From a checkpoint of a small sound classifier: norm groupnorm, depths [4, 7, 4].
Rows from block 6 of a small sound classifier, named by matrix and row number. Rows with one number belong to one channel. Each number is 500 + 40 x the weight over its row's rms, rounded and kept within 0 to 999. All counts start at 0. Numbers have three digits each.
Before each channel's rows are labels from the 100 clips, of 14976, where the channel reaches its highest value: "strongest on" is what is common among them. Only what is clearly more common there than usual is listed. The data: single notes of 20 synthesised instruments.
# convs0: first width-11 conv (model.blocks.6.convs.0.weight, 192x192x11, standardized in use, each kernel summed), inputs 64-127
# convs1: second width-11 conv (model.blocks.6.convs.1.weight, 192x192x11, standardized in use, transposed, each kernel summed), outputs 64-127

strongest on: E; octave 2
convs0.50:417471466462525495427500613473477540482531507505433503523523451459488582469488543517603543506476485461489441527468418479521490478505532473432452564520538575479521509504457500542540469480466483
convs1.50:493429518535550510480462537487439529536409546498465513516559529451535613498535544518481559446530518620496530523509549530469453527454481486534468500477479469540561550453538509456502517460533482

strongest on: F; short note; note: F5; note: F4
convs0.95:490556516518516513507525433462527468486429507522467443547465516465545480448511530587524507475493464503479464517527538555452449578454529522516493498489499443525480530511476541490520523492466464
convs1.95:489488503456495516525491571503454450446491542440496496506536477480430520497492551473490553513502420439478511466464483522574516513564496554563497554486468487515475439564515596546513527472421497

strongest on: A#; octave 5; note: A#5
convs0.93:420486473496533479440475537438554486571543499552465579479525500446463515465518536512477460462487426481521461493495499511482534505504504455614519479550482449463519532438569417493542533580494481
convs1.93:476499501489493517558504492467512563406457451520517562438507485488536496511472474548504480405560470493508558515482449516454454444478474534452532478554504492430482545481456497464521465527508501

strongest on: C; short note; octave 6; note: C6
convs0.145:437458429461491493480511496462463495534555480439442505509471454450497451531464501544477466500477612457486564537448427496461520489475506559523484545494559409576472514535479498558535537505497504
convs1.145:545586533456481531491447445475510507456446469477567523511482529495500487516487497421488498545466557493486445534535512559504488515452458564419562557546472511505470538466495507517506441498539508

strongest on: D#; octave 3; note: D#3; note: D#4
convs0.62:411499473509450482522517536510502552570482495504496473503495468495443524449505485503403473539530523515480628500507533455551516474504473542536540492458541489415486410573440563500536476524536489
convs1.62:496447476475500475448500476494482446543501482415457526561492499569490518508500546503544490595507463468491500492510586492451419505499500538453487469527439501522491566534466490594509492436507508

strongest on: C; short note; note: C4; note: C5
convs0.177:502510528529462476523446497526488438432503415512494511526471433560414514527501549459457553488467518436454542557525488469569536517488510504515513492477509525478468530539584532549483502474487419
convs1.177:479509480485492538538507476550458503547498547529471466433530532503490475543554537536501428496508413447506492515495470541457499458482509490433454470506515422521488481412432539465513486505512535

strongest on: short note; C#; note: C#6; note: C#5
convs0.28:475480474554508494502517434474477417545496553531477491479511490501494453449507494450528492494533569453481533426511447527482457635529461503453558535477522522533495446517481534472514507514540516
convs1.28:487495433541479499425470484525418485487536538519479427509550511515433490502444453530522441509496566454558545438500533504492454463473491555445490535483504516549487512495533487483477501505502495

strongest on: thin (high-pass)
convs0.91:567525485541597528464465497464546522514470529513510436447469505469545479511525585494468492491518496498508419605521442512474455515488537538447525450448514496477497465471500480496492522490547478
convs1.91:494519554583525460530492493510512485508499571448466567509464560553531469512462562475530539501529492549481527451513597488458506535518523551529465522570511464518507499535431529513490504576508487

strongest on: octave 3; D#; note: D#3; short note
convs0.38:446484547441482467584552482508485454468500515507533450491459427475486532462515541476520500503533561547498568492532569485436529504559488487513482534537553583504497529586541485494494547558490482
convs1.38:458487464497490505507524408507508564534521497521507504558522495583430535520531441413477485560465462525459519516488465486553539483481477504498538517449425436484552528517524456604508535479480492

strongest on: C#; note: C#5; note: C#6
convs0.167:537530379541476456531478509528482486512527477507513530555412533497477448516533502465574488507507443475598565502484546513539494490494432449499577470540444553523519502469466495521478513511558537
convs1.167:542504482534465505503544535484468484513492450472488429483594454501470476480511501554593506595540480439580462515465459499559503449526465514529471517568457461453499437530480432502513536470530485

strongest on: F; short note; note: F5; octave 6
convs0.54:491518545521468456507512414512558434508525531509481597519502524482487495550536522490503504525484474466531481534535500478497486558484512378570457368480553458533438541534507598574478494501541518
convs1.54:489485422407456476559473502467480552546507517494486418500571583550482479556474495488503488489471479484498475593520495515515514501550568536597449502439482457452540487629510526383524499479473456

strongest on: D#; F; note: D#3
convs0.125:475493483513483486531533496485428581483506574489502481501482493500498431470544529524525529508553464557575549465473567513518462466508472426521535508508502524569457467562465493478447532496581445
convs1.125:438553434550487557430575502468501465560479513453510545458492487469469546538539494496508518523446545575516449459505556502489465455501452547540454451485444436461511549548518574531497422505505485

strongest on: octave 2; quiet level; thin (high-pass); text has "noise"
convs0.9:466462510479515526500515525439440507495491472443555504511551493510520507495509487483459487468492482544516536490480480544456449418530507515489476509568501454559475471513504515529460539487533592
convs1.9:571523478501511475492507474510534469503491493488488500479474506498576464525517492410474513526461492502486510458525488541557512534510513545510469517537502507494586507520514554430462554527521482

strongest on: F#; short note; note: F#5; note: F#6
convs0.187:500530503568497506488481529430462502396462577492476493441537490480491538436467600455548459510536534473508480521483439517503455552498552566466493548466497513469444562480533591539535449518478465
convs1.187:464434505511506517539480526470553520489454557523535478513507494454515544554518493506454533417418527537463503496421491515479474440451529475551550500456503517496456484427480511550511521524496480

strongest on: F; note: F6; note: F3
convs0.184:478491505461493535499482461509524484509491494538452456543535496519509522537586466458548474505417483537523459507560517530520458480512479527489494446470501575510522503502518484381442530469470506
convs1.184:491547458490515525515507479533491593531528543539524538466531505503513543497534463509526440459492468482502560546522459460522464414565458536514486432497458500452495510547557527501515499486444479

strongest on: G; short note; note: G5; D#
convs0.83:530457516546549575505457458472536474493503486432507492508539488461457538491517514456452495449471485516577630490491485437494459476533573457568488426506528469489510457521519433541496525490509484
convs1.83:484468462513483549490550515518503497541469456470485540484487569487542441493525502509478517414586452464550506555496582484459485469496468471484513455527471445496524602475500506478434573506488491

strongest on: C#; note: C#5; note: C#6; note: C#4
convs0.186:511521418537459501557463497567463456524542437427513503482569453498454497546518437498554543503484461547460482456487434449546489433547455532488508473488511484496458582528483476447462507528477489
convs1.186:497492493582469524493495515552534554513577445492529533523472474466565550457576491478536445487493510434522514500563482472499465468440470469444539471482458402505516465464524478527478425491527490

strongest on: C; short note; octave 6; note: C6
convs0.56:478521418528512558504446584431483524538555543547537545517531474465474446486561523524459458444483555505468531480544509447511484476471541524438469454542506491492544488537460495459433517513449572
convs1.56:473547508508524482419517540446490492527452516554513457499479491537446529514551525531478523439553543483505516506386447454503487463463506486534545450549473476514554460544591567534538489526500406

strongest on: B; short note; note: B5; note: B4
convs0.139:513489514493484532536495449523575466490568467462492457523563462584513451512444508514501469572494497532597499548464571556485564481493467479535474465452531485524478442467526450463469528494481514
convs1.139:517479519518545464509477510510477491419438515468475403444544490430515501493608475512517458494454537560523453435466416560496487449478417451521501516437400554430488480469522503546596517484483450

strongest on: short note; F; C; note: F5
convs0.76:499487492482495456500495439485459480508432461567472518590571497425532487455588477507495439450513453452498552508503591589524477493444498467497436453453466469482543494543546544449524523512489441
convs1.76:539498483551452515509516484502507442517420508476501462522493520475467481427607501477529491507479450532504569438507505533478518428543546512592468485480453471564595506554462579479499503481457479

strongest on: D; C#
convs0.81:542503529528519456567510453468545514460544423418480456464533454500526501477587508451464476523477481492489449514513485515494597525524539449482444499493511531483517399492495564491521555536504450
convs1.81:450477512526451510512496481544510478504559562498472496476479503432505436467510498606553487481520515508502451463471496454488562393495550459456461538462496477530503532542528427561535450514515506

strongest on: A; short note; note: A3
convs0.41:497465500531483500480547504477498506512522519395537561571551505541519541421442515472517476512466503552522473502486479487502456518502459481460504485533486452588491501453412472508549484515529502
convs1.41:495587474466514498493511438487440497512484525545503500488472480471445572508468441415489476510504439468516492524489449581533501456470459603426535508477480491469483470488595544485468615469468497

strongest on: thin (high-pass); white noise; instrument: flute-like
convs0.92:523491493498511530529533443467504511504494460551521521493519476502475566483463514427430473580501556533541499518557516491463452553581462522474463477481518441573544501482537470588516469525409488
convs1.92:390512477549492535560493503557525455489465515460530487510539515435483442484530545569482507452473408462495487543498490526468527496510533441483499468497495438436537498470505471412522522513452544

strongest on: quiet level; octave 2; thin (high-pass)
convs0.6:525456516513561516519502475470415492541521479498524495535509444536565445474608488532576487546539450469488600541543423475491538499486548473505473508502456525518514420387376482541506508531481520
convs1.6:500506542543511493516448563514507476445582496464485574490487509444551471461401493503506523558485427431539533475510492509543483469499548393512619509522581469489561511543540435442434480515506559

strongest on: thin (high-pass); white noise; G
convs0.79:536493497510532450537479445511552517470520531493500466545494531494511506508454531516498508548489522558481470557518507487533534457469427451482583543549500508492508514537478464371538428517461440
convs1.79:506488464491437585537515563549511490516481476451468484480447477493511518514545533493466467499493504563514466508516492520480477521488556469454488448399494407521467461464479437529480543560515505

strongest on: vibrato; F
convs0.61:481529573528504471550437531564544529490539465538458510490553525504526527555524484438567556570554538569551469518540519462518434413521518444470483465541547561476489472541471504512467480466434454
convs1.61:482557484503487494536503473516486501579568462605496558555502457460487560547482565533469583467524522478485522552514524464523485489527530459470438423551437423535561540537460533422515535539496534

strongest on: A#; vibrato
convs0.155:446556493500527483537506522528482507463490503549508525553489495472566467443479490498477507561550458539539414507521449481458518382476482459520542452513489516512490458551526461496525456529477517
convs1.155:545559478399578499499526527474561551509479522450493511477475484523466531433495489431544521470536479417449495495451549486472537616498459487499459426521545488440491464441439491509487499520473549

strongest on: A#; F; note: A#4
convs0.117:512564464480510564496478534477437524484594538516507488548528578401541535464534505517448518519499507542481487500558520423414436461512440527446526415476523503453509557464515489416444509469458448
convs1.117:530446576506498440436561513499496586513544497551474539510472464559555469537447533466525532436446530482509461524540465496487531525561532452445492559576448437488488491501410504510542420452569515

strongest on: G#; short note; octave 2; note: G#2
convs0.107:532521530493479475479409534493543499464478514561509567468557455488516567444522497512536508547488490468441485497540425492496473522498475502513566511437537512435502511500441492364437481483502467
convs1.107:508500474526529510498524464461531515449511490505560495485483504475581547494531468475503517527446489493525470528480543545514456486489548486561501502523472520490491497530495467518537466463528502

strongest on: D#; short note; note: D#3; note: D#4
convs0.80:508536510529499465489483497492517523526532536542555501533474503517458506482470548478487505469506491433573522566504535462516511417507493445532414454509451503454493466466537475466549500519509461
convs1.80:503478434532538536456563506521489442481541464460475511584551489479461479476569522412511534528483489512497507414493528560415527512512470483458478481456454516511592547572511458588446525495463453

strongest on: B; short note; note: B5; note: B4
convs0.120:488500573467518460476490544574494495507570485537535481424488498474581457487461496521452505480494478583531465438464481490543539509521524444540511492525497551574512470486488469466548537545491556
convs1.120:532496490531493439451525506507497515471441463454492477491514456473543462517540474440498473488512519502444511518507549515465531541524459483479510571603446582513493458520500556451522533514532516

strongest on: A#; short note; note: A#4; note: A#5
convs0.34:507490466527486569513472561479503439426458442465474501532487504495555506449429469411509484449507511525482419565513498459509546444494485493462470608542499510530490518472502541553456505508486478
convs1.34:510490419510547521547524426496420514544436475474499496456501450478479477505495457488436510552497445442461460488484452544510535463543538470477517491576535534464497497466426415465475519536526531

strongest on: D; octave 6; note: D6; note: D5
convs0.72:472372514513541487527439510456506465533569518495510521515550478464525531551577514458473503521505494536541505477478450525444448494534501468482517489509422489473464491518478539457537462553495501
convs1.72:514477494489459450460545480530554518590498493476529580497534463525522478502515539569519545556499506528483523514492482418477463487496529555488446509495495467444513501533568511527445561472517463

strongest on: D#; short note; note: D#4; note: D#3
convs0.25:496465523522517538479566492506453503488515532425500548523497464556561444478501534506497495498502461512546561519467664455531512460549500496480489548525490498484474458477429478546465455514508521
convs1.25:523530422512443467469527539506507480497527456507520531487525532493492534537441524501458471513524505431507529556461490410457505442475495544514554465538451509516497523550507496554467448484523496

strongest on: octave 2; thin (high-pass); bass guitar-like
convs0.116:543473491457460486421510554563551486480467468596413513520480486473490453388499485505475507535566493500489496508541497488514523487570468490492526488490504448482482573503555537570580497491471496
convs1.116:603444523503528519449490485520499531438533510485561504435473468522434511476463481533471462470470468562596521552498478493559515512527498558485474577557521584522429458481485458548503542547512510

strongest on: C#; octave 6; note: C#6; note: C#5
convs0.112:545493570535526445528464541499488485531512451463517597496522486509460548529523519478505481491465470477523512475510524476471500432500461434466547508573515453528464512558509459491509465487533551
convs1.112:488501490487480526437508523546534575520530527507524499496465480536522483547547528540558490527621470487560486572534503543519489489529460486538567493428522529464475450501454511536465444458565481

strongest on: thin (high-pass); white noise
convs0.169:481531512485456559493535530427531545505435507470491505451485463482540496492477476480536483523512495445525569422500463544483543491471543412422526532582531461403474590574510532467463458557458504
convs1.169:492489525460526447515521471546419478561502462492477358475506541555431482446422475514472521508474604469583478475522489510496578544506522527491520519519440501524494512442523464526546471524465512

strongest on: C; short note; note: C6; note: C4
convs0.8:498495463517474508485404499432482468505579449508489450442495530510456498516491494461474483435525544509459577490505507472458487508505529536383438520554529565534546460459476430511475554525519543
convs1.8:543559416520535444482448559490499402430421437450542501511542544480482495510560531431529489494497547419468420440490547481492492496487480489511579473488499512575522469483545507525492489561569454

strongest on: A#; short note; note: A#4; note: A#5
convs0.129:467511462545505500463494490527512440570537478516466535584425469447531484545576523460518434563521454494509511439482487464476546507564529537555546486527469524557459474476434426553490407495466499
convs1.129:435468421490530459524493597438449481482562493505469575482499461560494456447468514503575474485449441515623502485473508492564519511438483487465522432581504426491496508499460506470431443510440530

strongest on: E; D; note: D5; note: E3
convs0.96:580553508485541473521500438506571554440503504559463455458526412515551543475422524538576485523489539499468474461530457484445500494488499486513561566481525433471502532468521500541479473523461532
convs1.96:526499544497484479514482514464517483488487508522504479475473467460514524483506529512445569449430465600527571512517568485432470581516496489449470545524529549460486503520457447549529484531529490

strongest on: thin (high-pass); white noise
convs0.176:549450540516474519529433533500592524468566498464542494451546489416505482503515581520482495458485519487464477514506443453453538452514528535473509403506496501485494460495550488433497494468441470
convs1.176:461545486539476551486499523528564459572501461592523496492461476509420487522517499474463534494464480483509547510516560486484487519489541465453508437555515441546497548486472507483506557562449481

strongest on: short note; C; B; note: C6
convs0.119:560536542505487507540423518510528502533536492577537446558586525534509473633436512539468570570487493492519547568456503483511516431443476488486533466519505402521480542518572503520498502483471514
convs1.119:460453481415454505516556502498505429527585496506506526516490513506487531556585486485474478479445559562446540441469446506474470569500483521464467516461510565517505493503524425510504416479505485

strongest on: F#; short note; note: F#3; note: F#5
convs0.65:572463438495452439541416489476527534498483543547550496470505477451458499537489526527446480542505493518482533474482538497501506472527519505468543419503552422464563481571487527482487538508546488
convs1.65:498517524479508421491465525525514510517507445521462535521456541595548509481488525428531460435498530506496538546532515491460527636448475558527524503481510457494444505497484449465456460528487512

strongest on: B; short note; octave 5; note: B5
convs0.149:470542531542529540462560489565516538510502505549572494474454497529492486539523529488468561476561466429518455483526493462436543451547543435499474510482511483499546483451479479393529513541483560
convs1.149:468483540480560422499426482426523495516535569460477548518538482480478510472475514535514544484510527654416488457513477408460524503511456506513503472555524589450524501471488529528564562544573459

strongest on: F; short note; note: F4; note: F5
convs0.124:502497478516527479510481463519504537478563498513535526509540491460483467451540477498528504469528490472504431499449510476560492416491445499581493455523576459515473542506507496577564432494446458
convs1.124:551469495465482559494503476484540486439472550576508494498466476500451562527569542554529516523461443537522527424471491538485491436487498443473488542484533504539467504535483546509490547479478562

strongest on: F; short note; octave 5; note: F5
convs0.17:456516526488451468461474476477530475473478545474482412541582529464526498589511496526522524428493494549498510494524505523530483499512517476539502426506523496500483490530557532512465458550483540
convs1.17:502473485500518474482503485492396491492443476516484499495495501519466480483584476424504480503492462465462521509542550577499501482513531578467489514538483442446548536557476540465519501439460491

strongest on: octave 2; G
convs0.172:506465537478522446553580485485491531492537475453479532537505515490543453477481543488551499507528416590561445542517523468487522501455407478537477549559499527494513512476481523466480533495516440
convs1.172:540448461520457521549439520572424500467514501496444430485531471478478492500465534485510558492490502513545457570512473525487520423554564476465517524538475441533483527511478547524528435554568531

strongest on: octave 2; pink noise; rumble
convs0.115:471594463555609485467442488471493497611514493436496521494498450514513451450545443546467504451522536471508459544541529491559458459421541545467505496436557501448466475517395527549452511508495471
convs1.115:520502569528550507447526459440431513380517543531501535482466528582489510485540492444507505480554482533504437495543520483528538481467510495523486554492563553452533511465475546501508488465482562

strongest on: octave 2; G
convs0.84:511467506509476504489514538504486530524544482610473482508498430549468425511524527482546506436519472461534537468477465529543579427533547509451526477456505475579483499429429513477511499503551504
convs1.84:491531493574525543483428479495627480494577466482551614567482490474467530537502528488553486502557567486606431527537486447495477556501555450476517540574503501499468441462561413563451550486546477

strongest on: F; short note; note: F5; note: F4
convs0.3:510481502481552461484521471484568446472432553505436555491558517489511427505489532506536462523495510512540459468522535481491478486457495562545542512544484364481510565506461506554485520510507544
convs1.3:538521509443456551483510501484451468462500498475509493463548571432529523450568456532454485447477481443451550544462492489556557525525412563448490549493502480531458469591418540532488465470496499

strongest on: G; short note; octave 3; note: G3
convs0.14:534527534478509393467469475535543460436511491526473519466519481524454485565426521494519472515463518517592462564470528458545549491510416468457482518531490445516509486567546502491481579478546535
convs1.14:501495512439587557453449508505546467481466565438591444481475490468499503517580556546403498508460458522571520490462495510475530494467465489542523456477494469519481526506439475480483420490465530

strongest on: A; short note; thin (high-pass); note: A3
convs0.135:485570494502509491492469501546498466563548447531471571514553464456470465530460528455542539572485483523469533471466503544498527497433547502498446501501494484527561562461465465544473521480470470
convs1.135:478434525479495514512494477453476499501482500489599496487470477528542543532570506505544488467525529477491498444517470432500521479471478548519532624549504456549460462459563497463511543530423502

strongest on: D#; A; note: D#3
convs0.21:440386607526593529489493513455546479508461520480539526534535454480536554442428546431566541471472459497473440516440514572485476446508492522474461508476559517531514490539481531505452523541491446
convs1.21:499505501527419469577501526444433594514436455463498541494469469475462531472540538500422540618518538494494482497527590482523511443515481572535463525531544503463509467430454505463517530530481511

strongest on: B; octave 5; note: B5; short note
convs0.166:529520505529515517562515476477452511445524449538515453494530518576555460473462447516516564586516450548476542544506486519495584549551530443478469518405505447507465503500543547500518531500467522
convs1.166:450541551477473440518489480491568505518531531507479531471528494488501524557462514456560479488491508428440415550477511486499518479535493460546492466548493513507491506489560403429540475501530464

strongest on: F; note: F5; note: F4
convs0.70:525466504524521481506487519453415426508512443548514581521517512502526538576515490547533488556476535494493559481519505517589457466492543529496454450496454440558480531564480545460508516471454488
convs1.70:518511488422439469580534471482584539498606518534561544526530473536536482530596563525488467503502507446457485543485447567463515514505515511518521543461463468483579544534528593451523569484494477

strongest on: thin (high-pass); octave 2; white noise
convs0.175:554456514457543528533510495494489388486545502491519523473502512452498482501474510489558507492505510499578542606507569524565466507496485485614417510483496439553477486568474485499524536527490465
convs1.175:511492483563432472477521447531523453485479499425453469526508555548479500548499495460435545583512515450526585509484498487487556431492548471486565515462516489498488556506445529489556502528469482

strongest on: G; short note; note: G5
convs0.159:555459508561598474496500516491522505536485504448606469530533502480467527522536507513512450463493476430548533466487487433473512527493528542521490469460616539476464515448568550442518509502422452
convs1.159:481507565456470549521461451519493535445518584457405543511465539473483475541460505518443509559495541470516465584497485496470491510534570477470460410511496559514479512495525533451506415532553513

strongest on: short note; F#; note: F#4; note: F#5
convs0.64:438510468579467506452560498431429519496484480499480609510476442457533467513529509460398462473529532459494483524503483448508497473473501590540471521569594435439459438499397444499469435447501515
convs1.64:499516475487487516523555490534461458491567536522472501489452577533452506507479485486506481485507450464534497500539506524483501551482483533491614494530490490521512491473531532451465534533493494

strongest on: octave 2; bass guitar-like
convs0.171:522501519510516537470489496537532543490474465506500487451470474528498516470465469515549471474523478464575476498572469559453508513487529495527524453470476495520512598441453438491534573449470441
convs1.171:511452499522514473534396526467487450458510435523547490553474411414483545479470510553522538527497502504562506553530462522528523554546483461563403558474476510476502499527463484485498534514569486

strongest on: thin (high-pass); white noise; octave 2
convs0.68:511560520492462458551546468528494520520478524556505457452494471460513439485470536512454497496480469521541436606542487598412507541485505498451503543551497485522474529525468542484497533539518567
convs1.68:506557493513542566484513480527546466499511557518464496547543557502518550481433561502519535510496510436513482491507499473481520489535573552490463459446518509481464555517537503544542489573471532

strongest on: C; short note; note: C4
convs0.103:503471511554498542425438476476501499518515517538503474465490508542602547503489501483570478463534481468541544512535441512508456445537453480539496474521520546482461499528439488535489415470487520
convs1.103:503566485423510466490564536500518534479486483537539581482487481539469493528505472525463468483493502519498517543483503475435550441484487488517520513574470461511455507526541460482478626487493535

strongest on: A; short note; note: A5; note: A4
convs0.162:522467462531417519511481519518523579551455527521471551519368490517529423452510462492480447524497471437470513457491482549509543463494482532459480484592476433495529472495471604462541520486432556
convs1.162:521441528525508478490510468509570502421469450472443566516588410541486541453431471534512500508495502513434469516541485532474501504459486472515490516535520482514439517485490469519474560494463492